A small spectrogram enhancement model, trained from scratch.
Model: log mel input, arch unet.
Training: adamw at rate 0.0041, 17400 steps.
Data: trained on telephone keypad tones over noise or synthetic speech, 39062 training examples.
Rows from block 3 of a small spectrogram enhancement model, named by matrix and row number. Rows with one number belong to one channel. Each number is 128 + 24 x the weight over its row's rms, rounded and kept within 0 to 255. All counts start at 0.
After each channel's rows are labels from the 100 clips, of 14976, where the channel reaches its highest value: "band" is the frequency band that holds the peak. Only what is clearly more common there than usual is listed. The data: telephone keypad tones over noise or synthetic speech.
# convs0: first 3x3 conv (model.mid.1.convs.0.weight, 288x288x3x3, each kernel summed), inputs 96-143
# convs1: second 3x3 conv (model.mid.1.convs.1.weight, 288x288x3x3, transposed, each kernel summed), outputs 96-143

convs0.31 [141 170 136 150 151 135 130 162 172 103 133 127 107 155 145 148 209 127 111 104 142 125 124 151 125 122 109 157 107 136 139 117 165 156 139 123 153 125 107 113 137 104 130 153 130 121  67 165]
convs1.31 [126  98 123 124 129 152 105 118 120 106 123  97 173 111 109 137 111 116 110 170 150 105 138 168 149 115 163 137 167 147 154  79 115 130 135 122 125 135 124 157 119 137 133  91 123 146 157 136]
band: 0 to 250 Hz

convs0.38 [121 131 103 133 138 183 113 130 131  82  96 118 126  91 122 103 130 106 125 134 131 114 119 130 165 177 148 112 105 110 164 115 107 120 182 123 113 119 163  97 119 131 161  83 122 142  82 103]
convs1.38 [139 130 210 152 112 101 121  69 136 157 129 118 137 170 119 169 161 149 152 109 137 141 118 130 147  78 117 119 175 118 120 113 131 150 117 154 146 140  80 147 156 127 148 116 141  94 143 140]
band: 0 to 250 Hz

convs0.133 [119 109 123  95 131  88 126 110 124 167 138 118 133  89 112 131  91 131 116 122 106 123 112 134 134  72 128 120  60 123 146  96 100 124 113 121 118 126 125 138  84 128 126 122 120 127 187 146]
convs1.133 [167 162 153 162 134 120 137 134 129  87 157 145  85 152 155 140 133 132 141 108 136 151  70 154 107 179 114  99  94 103  92 122 147 115 121 118 138  92  87 130 110  71 129 146 125 114 153 143]
band: 500 to 1000 Hz

convs0.22 [131 165 113 146 144 114 129 148 111 100 120 132  74 157 144 138 141 119 123  97 136 127 105 125 118 121 144 123 116 128 154 127 125 112 205 114 127 113 140  83 109 100 139 113 114 112  68 128]
convs1.22 [117 101 149 117 101 129 103  76 138 139 121 102 178 139 108 138 140 127 117 159 136 111 155 156 156  81 147 118 191 153 126 121 120 148 111 172 129 149  99 181 161 163 132 104 184 124 149 162]
band: 250 to 500 Hz

convs0.82 [125 135 130 123 133  92 118 113 124 147 126 129 119 109 133 117  97 130 108 123 124 127 111 104 127 103 135 119  89 126 113 105 115 116  98 117 127 127 120 139  83 117 107 126 113 126 224 141]
convs1.82 [142 172 154 129 136 137 113 156 139  93 147 137  76 141 139 152 134 125 172  98 145 146  70 157  99 201 130 110  65  87 135 116 111 131 137 107 132  91 111 120  99  88 138 141 133 126 120 123]
band: 500 to 1000 Hz

convs0.152 [118 110 108 114 131 185  98 123 136 109  87 111 156  71 100 100 132 105 111 166 120 107 118 160 174 131 153 117 104  91 147  95  94 130 138 117 104 115 159 108 113 159 143  85 118 141  97 113]
convs1.152 [144 148 214 161 116  93 136  78 130 149 150 125 122 181 133 169 161 155 156 108 128 156 101 127 140 104 107 115 158 115 110 120 153 139 113 135 151 115  76 145 141 105 146 132 136 100 144 139]
band: 0 to 250 Hz

convs0.204 [135 148 121 144 130 120 118 140 153 107 127 123  65 159 159 130 144 130 156  95 140 125 113  81 103  97 110 131  69 104  96 107 151 131 146 121 144 121  85 124 119  81 115 132 128  94 102 125]
convs1.204 [137  97 118 125 106 139 103 120 130 109 122 119 164 111 124 147 118 120 118 157 155 112 133 172 133 120 133 114 157 117 136  79  99 142 145 141 129 122 107 152 106 133 131  93 134 155 178 127]
band: 4000 to 8000 Hz

convs0.146 [134 180 109 146 142 120 122 165 142  97 130 133  74 173 157 139 160 121 139  96 141 128 115 112 118 113 112 131  83 115 138 111 148 125 169 115 144 125 103  96 119  94 135 110 120  97  69 131]
convs1.146 [128  91 132 125 110 145 105  98 134 120 119 109 180 123 115 140 122 124 105 164 151 106 143 170 150 102 148 119 177 138 133  89 111 139 128 142 127 135 110 166 130 146 128  95 144 142 169 143]
band: 250 to 500 Hz

convs0.65 [116 189 134 139 137 118 123 209 123 105 121 146  97 158 138 157 162 139  95 105 123 141 151 134 124 133 116 188 126 135 147 111 145 117 157 111 139 155 125 108 127 106 138 125 111 144  78 180]
convs1.65 [ 92 105 125 104 122 173 101 106 147 112 130  71 163 116  94 141 120 119 119 166 148 105 141 172 155 127 183 135 174 170 148 111 116 127 121 153 122 126 124 161 128 134 136  80 150 132 106 148]
band: 500 to 1000 Hz

convs0.74 [126  94 114 110 144 159 119 100 121 142 115 110 156  67 101 111  98 118 120 157 119 115 109 157 147  68 153 119 108 111 149  68  96 118 111 113 114 114 163 130 109 154 131 103  99 147  97 124]
convs1.74 [157 161 180 166 116  93 144 108 126 126 156 139 102 176 152 152 156 147 150 109 121 154  81 129 127 146  97 108 123 109  91 151 169 128 112 137 142  95  67 147 124  71 150 147 149 112 140 161]
band: 250 to 500 Hz

convs0.108 [111 192 128 134 138 123 121 212 114 112 119 144 102 156 138 155 158 136  91 112 123 141 148 139 129 141 117 182 121 127 157 111 137 116 165 113 128 153 131  97 124 112 141 112 107 139  74 175]
convs1.108 [ 74 102 124  93 116 175 102  98 158 119 130  70 164 113  90 130 126 122 115 162 147 105 149 173 158 118 191 136 183 177 148 118 120 129 115 170 119 134 131 159 140 143 140  73 153 127  99 148]
band: 500 to 1000 Hz

convs0.9 [121 111 105 114 135 186  99 115 132 114  95 106 163  70 105 105 127 105 112 170 122 104 116 166 170 128 155 111  97  94 145  95  96 127 122 119 107 111 161 114 111 164 139  85 118 144  99 116]
convs1.9 [148 150 208 164 118  91 137  81 127 147 146 128 120 182 136 169 159 157 153 106 128 159  95 130 139 109 106 115 154 110 110 117 154 137 114 127 151 114  78 140 138 103 144 137 133 102 148 139]
band: 4000 to 8000 Hz